{"model": "audio frame classifier", "dataset": "single English nouns, adjectives and verbs, spoken by a formant synthesiser in many voices", "num_classes": 41, "output_stride": 4, "kernel_size": 3, "widths": [96, 120, 144], "init": "torch_default", "muon_scale": "original", "max_grad_norm": 1.0, "batch_size": 512, "warmup_steps": 120, "adamw_weight_decay_other_params": 0.05}
Rows from block 4, named by matrix and row number. Each number is 128 + 24 x the weight over its row's rms, rounded and kept within 0 to 255. All counts start at 0. Numbers have three digits each. After the name is the row's rms in percent of the matrix's.
# convs0: expand pointwise conv (model.blocks.4.convs.0.weight, 720x120x1), inputs 0-119
convs0.472 126:137157170191128153141118113093132142141168113127148110107106132104112153109109112114140129115150169091131078115158116129139143094132142138194093154098147117119101094131074153118126123105131141128122112105094147120107073126127118099118117173118145121165150092081117117153096133104113100179125081155168112129130163134117121114112117140141144130119135124097109148
convs0.473 071:145164101109126156116143108133104102152159142090186119144095151137118082092149110143098110123161176100098120130144132113074154090126107114103103117082105133133163120157134128125182145151091090118094169091143121163144122148124114152096111109126135101115168124125152164119148139129193120142148096092125112120139134129140132148131149139116144148096129146128116120
convs0.474 081:136090114132140178090117139096126120121143122125126121141119145107127123150118176136116094116114176168154118113134127123155102111126112157085162117138141106098187148099141163083132141108147160135109115112115133165128106105129148111121111099102135137165123108145127147111128182143117126122139179083121123111160113134200106163145093103101122174151104106108134153
convs0.475 015:126125163086126121082131111118128109152110093106117126127110122141117111159123144104114135116109085149142120120088114125122097150126138090108178113147137210153155091154129137117114106131152124129101123138100179112123123111126157153132108125155159121084110131157125113173138141124114118097119150105119108119142104126122165083144113160098160125098162105098061087
convs0.476 020:113144162106111141126122142102107118096123163131153170147136098150153143101083102156126138104074078179104139148122134134098139120152124101087150133105110113106123100129109130139124122173130110165103158095125152112113080094139140122140122083138146137114092145136125140119163121116113141107087057108123116135157113095135161103150144117142118175164146159126129149
convs0.477 148:165135139102139130121094116141173194132133142100151112124123112111123100107097113137173139108086094119128138142135087132134106125145119130098142075090118109152141111137100142125089156147131087155127135131136140139177128123116135134167132138099173172081124152145119092158126097157128138119151134139183144138179113133140144113104137151113100099105070116139156129
convs0.478 137:114121057159142145109118147145107144176173135068135120120136126160087129086149118145108112144108135105112139139108174115126117094157122125150095196124105116152144139135121144138124158160157134129138139163168109138142163139097142072131144126115133111131128116128112104117144108123150127140122119120128135126106132162157130085111125172116113052134116092105116161
convs0.479 139:112086149112087153119147119136108163124086140093105130140131143135139152134115148103130128109099168117137114114132075089197129143099105125142146108079128166157112134113155134088097125131165114165153110128141126068111140146148119134150152133140140167159116109097093128157147138135161131119170185104150113122115117117131147140138142131133120107183081098122128121
convs0.480 125:123173122126092096100071117175148100081099144145149134117104124127055154128092163134146091102112140122086132147152123126146123089105110161103135138124132098139138114094104103160118134148081108124095136088125093140142178140107125139141105133100163101119131106120112143083133120117108117125131147132173136159074143134113137121121117134131138098151163136105124147
convs0.481 126:150157102140161146122119101151128120131126143109133143142148087100129113133140085109133167128088095092140116118112133130119140110110094123131149093119099127082126147116160130134114119103070175110178117133140125141085100113113146184113107120101145135169147084091101169131191130125152118130124082162090123129106152099131094100112138109108091117100134112135134139
convs0.482 117:157108125125120167117130125115116121119139085142102118137143170069125149104117143097130112115125152124135116112149129165116188109117126146101143150072143112103142080117154180082139133144154139150140175149096145120118114134140121119141147138113110151111120111135107180098121130121148102143121116150165108134115104123089184125129156126126053123091095099115159112
convs0.483 087:103138118142130106112098096186142119151206101142128128152134107122146092106093125134152135108111155153080140140139138144119105112177095128117085138120092105145154112130131161133114114125147153093156159158097134180151121097111142108113134146144161132155149132090133112149141118112133146169127130125128149106121124127170160082146122168184104104105130122147160144
convs0.484 106:154140158155162187071151169102147103119137114113104132162116130117113153128106130089113118118130096162104136139108130122120134134101124148087126137131066147125120121115101152062169088113133100109142146118099107149111134148097132085140154109088169137133110114147144132145103118130157095130121138114131100182128124134117169106136165126074109135102151142119110118
convs0.485 096:108110112132183133121082117146114103148136145125200106126085132157156088091109154128132171137090111126085139124142144113137124087161136106110133169147106139110132111101126134105120123144171116150144121145154127104149096141103152126129129128161170150132181108096131121113125121144138134180128129141125120138104100174104167109122134155134140135184121189126122121
convs0.486 110:098125110096116116126109149105139136157124140117107106133119112169106138109125121190123131134109117123140128078104132148168134124127109124076116136173111098171134096136131110149125134170110166148089125116152107178100138086126184137077141162152153070130106119124158120121152096131126081123156144149138111089106113136116094123134106099150118128158136137114153087
convs0.487 128:153124139155151162136152116110134125170122100099131129128126097145102141116156097140159129081110099118089131148094125102128141140052088130165150092098130109147078096088140141146120128144129108109106111146145138148100055099131111130134157142133117105088137084127121139120134146132108121133125085085108133162127167134093145117101175144126129117109154130159108127
convs0.488 094:180127131138136149164132111116144145104100097137129121134095120124169111120113120099141164165135094127101119158140105083148141098111099165175077114086102125128127077092150112127131136143111106132163174111068122116140150106123137123107108119118089177139134123180112128122136153108144129081110142143122141153131136121128117157125105096173128136165133093101096139
convs0.489 122:131174131092109127127079151091155135146137091123102130145141135143133082126135155087086096102126124089122110124152134157130114091108157136098103110145120079126128174139101100105114110138192129127123109123139131134131152130107090151182152153124115131098100145127153164145119125159131141119160144120144134122090094130129156133181144160103132148081139149136127179
convs0.490 087:091127150140162118143113130112094142097096114122122152152109140148128119160100123107144121122149124158100148105190129132130091141120122190128142144115138159103113165125158112111157127135113120079156092182057124106121114108152132139106151124140160097126146109119114173124121090121086129182154149115119120142175134141121162111132148109140148123142154153111082111
convs0.491 066:085117112109152092192153153126147154121129085141146128105178163115079171147133107113140133141119113145140152105108162179171153090140162132135100154100138110129067083130157166124114163111130136109154133164133148141158138132100129128130091126102123168129147121106114117102136129135143141143082112137160128117142167135116132141124127136104115150142154170153154139
convs0.492 093:125145155161116205128160156110118140137188165161128143146169110127075127111101162156160122165122116102121064141090126133111112126123146127125087155143132120159160143130169141134148162136131099122139124149136139087139121133101161104115132111109085104153142172134116123102118115101175126123111122121177135147139157100122118116142124134133138115134142148108090091
convs0.493 121:166140152144151135133145108114135149143144133124111150152156130155141090139120152130119165124122147126104134150184208112074116099127127166141154134159143152134108108157108097132168107164136164133137092115151118132141115133116153100123108180138118122156102156130153081088122183123100120168127137133107167129117103163079143121134149141129114151129133120088128156
convs0.494 134:157126120135127097124118156147109170137126108108139151107144112092127117110110122143051142110083137112137157166143144155157112150080105118140145091136139104159116101177113162102092113120123144125170103125154150126139131170100086135120163147106126178089114147111120140133111117139112056126146149107116138112086143128116150116117086103094131128119154116110144146
convs0.495 118:137138110144149117100118094142160182103107108150133133122134115130122140118185137142122138151120131133101134113128151153127164124156187090061133115108149074133104130140170137113159118129125155130120150113138112101148124133137133120126077159132095137131187170176112108147175135139103150127158137099161126163146162111134131111109170125136116110108151124138188127
convs0.496 083:141171110113121100128119085123098142153114135107109146136105120114147171109166113151107138135117121147102119087119078111114140101142108135133164132147141107140101110158125107119089130171101190125121149106135107163132110159151153134125095079100135136141146109132113121101161115108131187179090136120096146115133134125168095189140119082104107148151155135118129142
convs0.497 038:099114140185107103103125137118139146085139139131112140124143145142165138123139152105153115089067132160116124140126130157166100154167129093135172119119118142157126093096147143132140087132098112114075144121133126130119141149128159100141122134107106146115145108115151129124152088086107063123175126148144145133123178112106133161102083108108093120156119159140159104
convs0.498 091:127114129139098119094140131138103119131154135153132154154216148167117125114119159112107118089087158152099110129108110142104125089206169099136164113147140130095146114087107124142142122150071120137185135126168139139137109148116113129110163123110137101150150138111145146112100133144121135172153123141111124100135129124094090127125158121132102151101104132115154103
convs0.499 122:162167118144106128123113118144133117134099143143142122138095161169066072135155096151116147117105181119130128121077146109154113111134105133144128165105136113127156133098177121128104092149156120153137127126140112117143132105112135115167132139117117142150115121075117156114103077143138120143106120134128124069135144134125103125111111063081114121102173118131181130
convs0.500 088:110123094126119139111151120150152084136155113121125109151140122154112142124109147113143155115166135154133131126142122060139127154148135150101136147120108108120133099075145148088126128116155118168114148092083119122152083116140169107141137105105163163146154153160178163131084099169172117160145136128098155138134101141144142118133132166128116165062139133118135156
convs0.501 082:089117113128128119153096107135148126185144155126127166124166118153144148139141150128163156116133075162126060129129148124103146127120097101117126152118131156106096116135155094124117108147108131151064136180132102120153125116053127132110140143113155144102097153148149087115102119110146105069137145146124109159144143145128108101110123139107161136120127124171140128
convs0.502 098:130131160099148124111114178157167152123116131168144120133062133130146148177149105113170150122134106163121107127172149139152081120151108130118117154150143128091145092130115111146173111136125134143171141120127136156137135151139123105111126133124139164095185114155162099124136113099140112133130169122162147168113115158116136138147166097087130133160124131162083090
convs0.503 144:102117128149164104091137124105094163113141169120124119095154111123083100084117118136128150128119121086186129154116144099119121138112086102152158133100140163131120131134152102106069096139121127125119158104086153081158121154090124157144148123086113126131117113121130098103103133131133121117129144146129088132079136119101112149162170108184145118095121110104123097
convs0.504 125:146103110102127076141097125148169123143091135127130160144141126147109120117106129115105152151160125116122136141116140092147136102115107104125077133077109152155075115121144083110123140150174157124117134150144113105092122105144101070155169112134142123162133123103120148121115114105144138085156111138159157140122142080105111065147135107158126121127108144083085147
convs0.505 125:152155164132085101118138162118097151155108081129150138126121156089143096108100113122145109078157170136105109177155136161130122155107161111151108129110127149139087111130096120126141114129142123102146156143135152170118111159100085151143143143140128149132133098126101174157143150144151061134143086081099121095110124095123155134123123148139157146121148112104117148
convs0.506 107:133094112097129107122112134148110112159137152103148109090165125147179094096126097142133150147100108128130113152118115144094098139160162119113132138103128096159160150119185149108080131130152134167102124143137166083148158103131165130122191122108126108122153157092120122141099110136149097117139148138162131127130155153082165120136148147147093137093098131151126171
convs0.507 098:146101153154135122120145106140115132144120105154090132156117115145135103148115103198140077118145176143157120121115138131143089103169152123101191158138130090113108125147087121128073160145169164144101128123116153112103114160071157109115078123107126166170154147112134112100109165130160118121128124159146121131137117145137141145128149104099160123138142131141128128
convs0.508 112:122147115172156114136134111117172128155133081138189119141155138115131134130147128139147125131147143089114138097114099134138086112101090125085103120107140100169142130129140144172089149087093124132128124135147147102079116095096129136104114135154081162134106141114133150124124145122103111105086121073171086138155108106118151138132129172163084123141145130133167114
convs0.509 030:079100128126171120115139112124134112098121111121125089127128152148156143114171104094101135165149093113121134103123147162082157125139124150125119133131150110138103133089130132097167135190135115102167126136100195081171134143137109106148127152105104108120098114109135120101113103130105142140100152151104138145091131099113138200124101111161136160150131124123128094
convs0.510 103:159117146080105185127133119113117103087130128161149122146102153126117123117119143141169145124129100146157116115140150104140129173081103136123148138108162149157112110096152113114102104162153124141104118111160141157144139151125139099137116124074132149133154167112142183076141163089162150139136092124134107105126142090118124118143150132129135118094144165124065088
convs0.511 008:117140125113167140129081110157141121145136117099089146119137107121084115125137137142124115148125098097156132102127161103132086128156100123143138106130126161108123098114113163155108143093147083156140141142127105137156133131140157171102145133094096101093103137183150144185153181111118148110133158134170140159114150112136179087124123093178107143108122128115098118
convs0.512 129:131117087080123131127089157181128108150124165165157143106138129159075130134136151110146109081124117157109154123105113080068120157138105160112098109141127102156116123082119148151127132108144092113119117125146140150102086153138130124143115145132147131133077125078175114133134126167106076118105128111150141121111110110161113094140151157137146099101100119122131131
convs0.513 135:132143136104122126097145141146132126126190135188118152142134123135138118171125165130129092160137123144139123098117121096163151105129121066118093115114114105121169146081116124154116126120124087150130130107166144095158093113150074137127178146135104123147134092131135129112131121101115084142137121124137139105149107160106095188140149178127113119118134121064121142
convs0.514 105:105118145132128127127162114142106161125104122112124092114090104067166095175142135143098138115139109101151137136091169114143095150148146116100053111123111138140122128158157133164138149123148097128130115131150103098092124147128127132149142109122120140105155147114162140123110126119148089089135120134095150110118101108181090150121118156131164149115054153130137162
convs0.515 055:108102113143167132143113156126123151110101145128114098094109123140139167143179128088092139120094148135133129135085141140118123134115139145162103119101122125086119156131116158166129119105148119091104108120156125146189178184104125159118129133090133115079130125109095099141143124107122167169116139153142158113139150156109140178142130104103104159174162111133141155
convs0.516 107:138133116107115144112093140097138109136125110109140114109099160158133104104124162103106138094152090100112088108113151097115157112111117124105115120157136119115127110124137139159181117155116140117066101157127108103112115149138115151126152146133141142099108165088095128184144124142091127124113120111150144135130127184108136152096149137143134145115161106027127154
convs0.517 110:156169130109192129095113135089141122073131155111105111114109133141116101121129091144096133124134121147131140122130168169105136152123141111100105123115143140143129116124155149130111140161153143160085138086174100170141154157163207083111161153085135104141143138117119161111127143119115103124107129109131137150114128154145150136103109097152137091145112107120135083
convs0.518 071:126071145153151127131132122130107126173166162146152110108092106150137126114162116092158128104096131139130164110113121111126141094120165097160129130166162101157122168103166092142134169140140154083107112113101101117146151142098132131111086119162112135126156108137082158160125105157124141143144139129133121145121147160160200121135139104128080108110119100111118147
convs0.519 087:119151139118176155126088139153119123133124157134150097084118156095127143087147098170138157102076141083067144141114107123171101115148146134109085102121169096185123112134140119161134115082114136178125135095104164117155095095100108132086164128139153138114131133144117095115165146126097136144157143135124137140129146114122129138146115096134098125112127143133135140
convs0.520 114:132132167147147123119119122111086165117161085128137159134091110104117132141151083109127136117112104154106130107125052173120129113110124157171143128172152126110147146110111159101114125148103122117142092117137186156191158160133163147093117150101148089114099117109088115119123126150146145152137116112157127144145116088120124145132147125117093165149146116154156131
convs0.521 124:113114146106112113141108124095128117155134079113150124124081121127131117127109120149133102089133101089070127163138108112123129151143112106104107120106149148126179127137114151107082102133112110078158113109075119130103134139130110151088077112115113143168164175077143168140121162108165127106152140178113158160168134126150138101123137125112138125117152122125098107
convs0.522 129:133099147170083115138132092123126098104105117114102143140133080122113116136115115116133138119096114131173115128170129092129168154094139152112132123163164085095108120087120125099141108111130131146129144103113112153176109162049132108166153135092158106113142139148161133105142129127100081088120118102156148167144145147134089103129117162132132124122122114111138173
convs0.523 127:145155101101139120107133138174135090130161171131152109131122125178110139132168100127144149131114144159106098093114147134119089125143072165144153129131123113108106114148132190095088141170175117110123127117143127097112154161123132152174128116108161138061145119145115138122157136154093141149154136132131111128117155120106154153105176157120155138142159144101111118
convs0.524 112:139150125143131114137195127131105102114128113170135142077103141124098108151122101089109126147130096142116108101114110100156119083161159127131136167108097153151164080093127161107141115112103117057125111108140118091170111127083144129122149148151125114137123114121137139139132106092132164114131109105154121138136098128168127112182148118131123148117057118118129118
convs0.525 100:120117094126147141106117133155086183172167112120130132168094097150109134137141087131096158102121148139161153106114142117101098138139125103176124108158146101133128083138140134123111090103093116126122115139089120118103126133120094131131142090129096166147121199152149133089106134123170112123117135135122140117134160132149158176156109160160158168123110155141142109
convs0.526 022:097129106152118172120106140132114108151129177090101088118182159110125144110110120112180160148125130140118124155171106101163097156155144108128160091116137169115118127145145144117117135130136081154134128120125128126131145158160123139135135144105132094080114122138138121173123112101123137069140079142120137137092161177132151105168112103079094127141110149146116113
convs0.527 142:122182146147107161120133160090173105177128149111110113140119117130126147097153152133093097160143129161142104124146139134117133134159122119080099143139089109142143173125135128151127126179115131120162176167113134160124112088103142126149139133083172128084109133117121124130181136144134108119128110086100103125120177096116141115100133152105113132102075151150118122
convs0.528 132:131097125123111146115129138092118151128077136123131128172164163080159089115152172108091119135132153119134139143116127116144139126113134161114111078130127150142127069128100076135118144135185123130117138164150123120099142178126112126145156111125159097138116084103188140091141141143140102102147090179117155111124168160101120116101128115139122128139113123156102119
convs0.529 141:148112165141122162103137112156118150081078129101123145132094134178124174119109140165102117120104163072121122143114108134097100111140097127117127070065177131121158180129122114141143111147133102129155118153103126129145114123069103138124138123129086118133139116105135135131114125138101128159136094151142116121133102115137143093119126082139157122113112124076086140
convs0.530 015:169139130066152146174128090106102126125151101129134126109178146109137116108144108094149128118142106133147103124116108159120101095158135117109118143132129105155094144107113145101160105183128142099129173145130126085178134170146143088158158124150109140133146097120121108167128080068095105138135142167109131118132129170144103104149111143147137119159139111146113125
convs0.531 036:130133090165112090147141105130179116163102124201146139103121093152146109139135160125096142115103092073162106131094099164127106107127146171159074133098142140147118140139127124155087130101127123140131167081122125121132132120126107163118102129121132167128135116144121108109116120108146130105110119086133120094143145158133103187113094157145130148143160114111121098
convs0.644 017:162119155144158143103116137133128111160140112170136143130126098158112094147157145107097107152107165099112082109093175144133106114119098156199101148132129130150151140110153159126090139153143139184142155121123139117143099123126148148055123097094142148124113106150152132134120141133138136131163156084151105108138126177122139118118141139128076132111142146102095108
convs0.645 093:121088132159108144134116119119131159140109133112139123146147126153128189158093121131127132108106102135183107106130104148161140146125105141137181108106082176086103150127153091124101105131109122103171140132116103073090153134150125175124111098129129128102118116079113166108154108138119128091150137109100090132120108089143128155095177138129143103151108111128125104
convs0.646 062:096124134094097175121077118072140151115109103074146158138115160153108125131107102131161156119089086109151149121099135160087081114127135133117126117118143163153134116104160159101144155125144127090156165092114118119171131128148161121137128129140105141156168146099115155123149140136144155125152093168103133099101145158143128110088127094101129126141152133115096131
convs0.647 075:095102132121117118110142182164124123122122136135124136150151145142089145137159146093159090122088142143153125137121131114153149119165164111098150106154127093104139081091118137151113110116124154145131112108189081138145141086128125154114148127092132123125142093130089138091129137139116130163134113138101089172126122125105093102111154154182103171151072153117128127
convs0.648 030:084156119167137158098114087103064149147130141153114145145118116164115105146189130130150093142131125129120081170109124168126126105102142123141104160139149180136143089167097145160075131135110154127152130117091079152138121143121155145141116137144112129111125114141119113096136152142164115102141084116127074113136143128151132154122130116113079104137141135130105121
convs0.649 099:109113124119113117118143147177109127129189119135153127110121128112139137113154137157131102155115105128170168174111163085131134100142108128127142128125130098099159167108136121140127117188147155116073112142137135131156088166107114170129104121118139116130122139078197123109132134105127120171128111079163117117118105119123101147096096115101134117100132168098136165
convs0.650 047:168137155115140115152109087111106133136142139163119160125121156141146145099123144106124164082132112092175088117144117174102130111128108147135120151131115114145131111136108086159104136108175108097115113108123084125139105128141087115180101154118095178088180081104112091122129111104132131140123132139127143109149147127138166154153118186141103102118163145111127121
convs0.651 105:147128110154150173106128155147107156153110149091140150140136091110118120143117148086142175115179140123126147119110094143102098147097125151097165124112142120140134113157114110130107108089133129135088108145105163103142154115143150111143104111174180145141113130135167122110107088119136162129144133092147125171114085112095136094167170147095124119113111107106098173
convs0.652 081:152101138122133088147122133126076126078126137088133130083127146089144109134082106114158135122145144125123103095117145132145115114124123177148109132088119141115119151148128139103135134114145114120200121162176128081093117148113129091129182124119088168121151170159115113146162136123130128116158130145147117113140110111079105115153138146124099186128101138146159112
convs0.653 122:102153120102176114117132114110208094125154100132136125132148098132167106152133137167139164114156129115146138146140074144152120150104115152097096121128139170171180106101139139145114085063135122115111136142131171171117125126140152115077138148114154122120133095081129121124126120146128133112179127135106145169155134148115152129126125139158129145100116119122121154
convs0.654 139:110134126101127136153074113168122128125128142136132166115100151129150143115084114147096083102117138124139083120120104133091117136136091145086148096110176164118136122081126125127120138142106130124139161090161115109128084139120133120079111160129162146141106122148152072114095122116114143112144139168094125137115130139136094150111085162075153123133129109117139195
convs0.655 098:157123112136137139163118129134130106142144173124142096088073100138089122111152147124138103124102146165125139120137149095166160139137109133127149146100113185129113140143148107087097103089159148120103089177111128139092117109112114101155145169119139139090127139120109154138131098145119117131115140116094121132091106156137179119095105131122101130141178168137099184
convs0.656 071:097138106104120093089089089143095141116106111123144107132160165122156104102124123102100202168118072122120124136090123116140131119120153097132120149107133095078131137098127162111096172126137126131141113083131141146162154130154111079112145144099094137158107136124127114147130100129142109159154130090121156169149130144155139143102135118154105144155102171135147133
convs0.657 090:161148138155121096122113150100114176149125096099158127102104138193143139135159110146128154125147142117178091152099162156131113088164155167156098119144131115093177159145159112132131121105133109122119121120075137129107150119083122153152116107158110107134137155129109158118090113100112097093141125086093160127128118136152138138165107141082119129106134128114100145
convs0.658 108:119145121119132126096122159137122125142144100127127149153076139130124173181152088132119129152109120149100134126147107110121126100133156179146097098163140113102110118153118134093127115119091136109150113131102101163119083109110136103095173080121124164129113094162111130077153113116110128174077167118158158154147173138128141134146124132126154091176121131109107145
convs0.659 106:153127069131129121111162153120092177174140141167124162140085112099130142151141151124119137134141146148146113109095133118153149123155111071143148121153143150121130140161130105136101124156156152134115133150143188110116090136173144125136086111103124108124125135128135126134131122076132150135100165128119132130141092126149097182123115114106199169111171111130133105
convs0.660 122:165139149163083139123150138102078167146081130130103143125136136108130148148113093142140099109110131173116115105153103112108142127121125128123126201165166175144164100118115120135126129133140118146108130100143170120108121140078161146100110128126080143133072084121114122083087118126125171141104106098155121122136147109118119116129156132141139173146117095120146140
convs0.661 070:102127094149129166154100143163126111144117154163142130115108165157143119116119107158147147179149105133135147132106116106097103095132148117104162062110155165134158105128112109142104115145151132115109132152139105158096132118129107124105103095146119147126153123149065109079174104141126133111125145138112103145109165132097121127129184098084171094157123147123108141
convs0.662 055:138111138122137130089107107093097122110123128139093086102148121141143159164176160099139154109083134141127082128123140110094106130168104143120157108174152074093157161149117138149105112119100131133128132126184121110124147140121116114132093127131131108101131133100116072155136148153132135145138109155138144117197117119109147206133155132126099137132114121150141141
convs0.663 126:098157138145135105151097132123127125123168155119160108162139149148114101118158170115105104134143126132075135131078179143116157096123162108096130119190113068128178118160141124138102164143141106096108133131109142172135122137118141092125128154155128110146146125150108111133156124091176114105126111127138138164164107141098139143128133120133098106155108077137132088
convs0.664 078:163120153154126130112138124092122192084104132146108215133171130105117162127129127129150073140114137138129153154135120113133133117121154122134133131078133166107109141096109119119141139129154153127148123157175129126108114111142167156087125130085093082155111108097139121088131107151136141118151121082108134146114131089157147089142108145089145125146116122105150127
convs0.665 061:121117131134171135114128142114112126139114116119094158179126135166124098113111141151127128107130092128085132087139145161097122139149141171120158143164103131136134110120136145065173114116165147136136126152133152157133122099139110092130160134158140166140121124113154089123130061139111127097082122145147106147136147153120140115100090068107144160141145061116120113
convs0.666 127:117156109116161113118115119104152105155078123092103155150119116147129147164136143095140127109109123115103156107169159127131129155148133173123121121158133115110131127147142116123198102154164128138143119130110080109163108127115107147118165075116098171131108115120165161098164101141093143138151160111115114096135161133109138151158166131146163133137164121093144178
convs0.667 112:171147093183092123128130157104154119135126121140125104122100123108153101115094123148122109129114132172118086093136107109125079167146136096131098124148075133159135151120072102115123119143134156152155094158108118142114111129136149094116117162124174137130096091115138122095127182144123109159109125080064114149124116098133107143118140108115145123160094120143114138
convs0.668 047:098115137122130131125141122107151134148144122134106154091095089149170100124112120117101119120148109124087116159112093082110132084098170166133117142135137153149109120131156109135096139152065107152170113121124178126082158084127111117136141137130123144104122121147162157133115163147117140085070150138079118135136101144106102159116093103134122156154103091121128144
convs0.669 109:141168118108113135130154129128112168141128129170143132153125143131139094131106139098128100088164156112102159158125091114082129145114093138128172157139118098164129144115184142131176127086125131140129115114071146139173122101169177087144102158099120153130115076102153149112122125126150086113133159142123138134157122167141103143142140107159164108131127110116131119
convs0.670 122:109131123130107141103165094135154150131140113129115116174142106102071147132160136168092138159093177134162134133118114115141097138141114167116121165156152115118142159127131148080112137150102155139123076123123148113122125168104145151124146159140135112164125138079169125151143132151120125111136076092134171114127148117128140116065106149153108177102119100111155132
convs0.671 111:131135128122100165096132122109097149127146107166101149091090126078129123157082128085103126136100093141151118117080132120089149108160144168093125194124119084118152142108139156130145117133139152132124120110134168124125136109145118165129157145140148124126144105101139134151122117156105162069140124120128142169097119104124121117141194107123155119124119093075131132
convs0.672 122:130126138134155116113100084168091096135155124127150118175134108144167130138127094132109141092155179125116159122148120126142120110141130146126166127147111147139100149138123130158108123148110151074149101142129136192096131119110078091106110136141100120179134094166139115136083095114129139101199153140091117101112130155086141098119119131129145154154129146140144136
convs0.673 020:162096110173133135113126072137142101126159178107156173113138118144099118127118146109136194132106159105109139183121146167131192096113138105138104147104121121198149141119121120112151137118119101099145144133109142102113167128114089162133125136149107145108100117125141133120141142130119089132121145163090106147094108152135125109151106122120122093087148113129130156
convs0.674 023:160138172085140159109105128113099150117154158124133155126122100125180117124063140095083151096151127158097169160150090112091112105120148146148124164125120169151105093145142110133134142152104117097133149133122138149110101161151113138124099147097116123118133107146136135123139121138170146129089094129124138083087122134103125134135083133144120086091154092133089132
convs0.675 046:116133149072167146152153119131126134147131099115147146113083105120173160134106131168115090146160113152136170112133121111117132129078135152101037118102093111164109162161171126113120148131180114117149099151148130120133144100149133128148091108142109094135169107161143118115161106097119130099124141132137093116132109116136115141142142135095167137131135109139127159
convs0.676 023:132142162127160182174102095111106106163119145144128130144156140080113154118108103120177144157131115100150164144084117134141096102137089090133125063166134107083088128119123098112112145145115085165116088125094122106162101124149114107128134134092119168133140145120141141164119111118124109124132120124150095135108125109112127097173118120137106116125102158127166146
convs0.677 051:141107124081141155103156116091119120120143115134158094106125110128111089168129102118126142154142139165098129144135109095149121123142105129157143112121130094115128171131148120106158107158141095106154162103147142167121130084123170113133124153103135143150126114137117154172094206107148090106171145079148107129116130116148148154097149163105127163119125120117080163
convs0.678 130:102116119150147137129126132138120132127151116176151142174129105106101149116145130192107096157063110166123143161126117151098112130126128120115110133131136063098160131108152142114137159161120141106152120088083100118119119128141083126141095138146120119156109137110151104087121167127153092147148147143122143131174094091124069126125118107134121162131152141083115114
convs0.679 121:116139103149146078091137103104102162132162116144112121137137123143129096145138170093152184123115132113097108145147113110102129172150075137132130098175106143107158157104092155092102103151126093141100100141171158126160172152109103128104122122134132112126143127091115110143124097150121105162163136146141111111129145177113164121133101148097100141143115089144144116
convs0.680 107:159129115161105116134127098135092079129143152144124148127121140131120113122157102147106134144168081152132126134177159106090114114171127149128203102153154107132096155135095121070120143134177140151105119125159102166077136125157140094109154102135113128106094119166177138118161114142134137121149105145141102124112161131146150151149129162128167135133125117111130150
convs0.681 115:122121121095108090112128094122132106143111086155069128150130109086096103128115131137144112159106142140165142165114127112160119102109139133071160107146107110155124115109142144124140167110131168108092105136122137104137058154104132089167148097134136178124149079136173127119120108150132120121108129136153163157147145131104147127120128147102140136149177105090142155
convs0.682 115:103115142102108133142143103146163151116139130123125125133090110149125104144147105145121121154119107151135068172114147085095125121114180169133135146148099125161122134119153133153095148152095103127131112136087141138171125127134139136089100143109150153139070180111180127145151135165098125146154109143117127143112119149095134117088158143151123195177098141130123146
convs0.683 113:124143121155145131111131150135140177123088146139117126147174169108082116128114127107133106132138107129151099153119083094110154120138128144131137144120171057176083148137160137118147150145132163118139132081118105132105121115107168151132090129114105141121116164139135155124155089123170111089108132142153133149141100067128122134084133112180144117110100129089121130
convs0.684 039:137130143130162102120127170120136153120138128133105095089109127128148152186163130092117152107085129162140105150087115124111067118172145148134151135133135140101134136146098123144112098107082144116144110144125111123171174183127131121133141132108156087080092124112113119143172124143131136144109076163118160132149157133168136166078110128140124145133117130118158126
convs0.685 106:120132123129110115109091131130116170117122174122092163137185104168116122136136141100137175101152134136134110127124133139140094096120072163138132126112144112177132107154164153172128142110089132074118129166116145124133118085137128121158137126156073111062103129092127138162108136108123128100109156104122111125090123104164146150145128113131158114124150093123101108
convs0.686 149:118110157115117176079159144117132087135137143124107110151144131137098114086110131131130154157099149119116110141129119120131102122130102154117097160103170180137162156102182153141130113123115118169122139130109134135184115154108138060128153133083149110134112134138146152146155159123156124091166094125168144136129146148142102126096123159140108160138150157139091170
convs0.687 035:158139171069158149123078137120103119128124155142102172154100107126160127125123143075078138101131136157128134164169086139081124138080140147112160144116106161087134117162158127116121125131134143104143134145130178157141123154112085172166109122128112118104143147147132135100116139119141157117070120160100123128120119155139129131147099171127126110119110108136103127
convs0.688 086:109158161147127139145106128171062119120133102099116180152119100109083094152151124136110126084109139145189130112113107132088147130148144149120113051138182128113126164150111144104142092128082122089098138110148123137118122140128124117166144106142135118147106158137115134120117157131102126129099102123137163141118091099125123179119111093117156135156127116148134134
convs0.689 128:114097129104199191142140147132109106110132149101130114110150095139138147068094098068130151122120133143150107105117119103129121149070108116085123123145155071111110104089141142138085129143128102096141090073128098094123112159105132121151126112140135169141119135127136110120111132131156101122093134137123121117140129127152141163151128094149140092132133130103096135
convs0.690 091:106112179122144125098169078144142130089095079142128141123123140113129098147139104072109119134163100101112158123147132106106145131136115145122180085139136136130118125141093108078153104143152152122153115101133118116071112145153170147101080120129135114159112141095123146109157130129127149118071097112156122115162118119156126129117182109126099143107144096105131128
convs0.691 088:121132106145129142153073141139136128118131169118137162115128120161084121125077134128104115139057133127110158108116103101122133117127096117093159127129107183154124112107152183146122138113082162144114196135092105161123111141134114138129131096102130123137122102111104132109142113124150156141152140140114136129120100180111127087137091090161153123120103105181143118
convs0.692 087:108108107100127130102129139112206154149164111113172124106138100124100113166143108138132129070145079120149104118127153107102121121111141135100120160144146163150089107132134086070150126134143125112172152131124106140169121102127096123152109178123149139151152142138127108125098124116179110116167114128135105119134112164153133131120130143159085137112082104158121104
convs0.693 112:096132097111132091095123134123173073158154151138139114107166170163145126100107123099125131102117133095109132140132138080132105131144150137158127152126130138150158129110141132118096142164119148145112103130089138104132099179082113095122137138137118150173166144159127184138152098124108151158134122122149122121097136128137131088112125106163056157131109083150137127
convs0.694 122:108156065128158109170137103145139116081131158117095156126116128112119088126133145111095133101116079076135090158127140122139116155105157149130140133159146118130132126166138107120122131103164124184059104144131152118108116145146110174123133131090112152123123162157189123116135134099122108146135129147133119114079112120128129131118164122157163140111119184119138130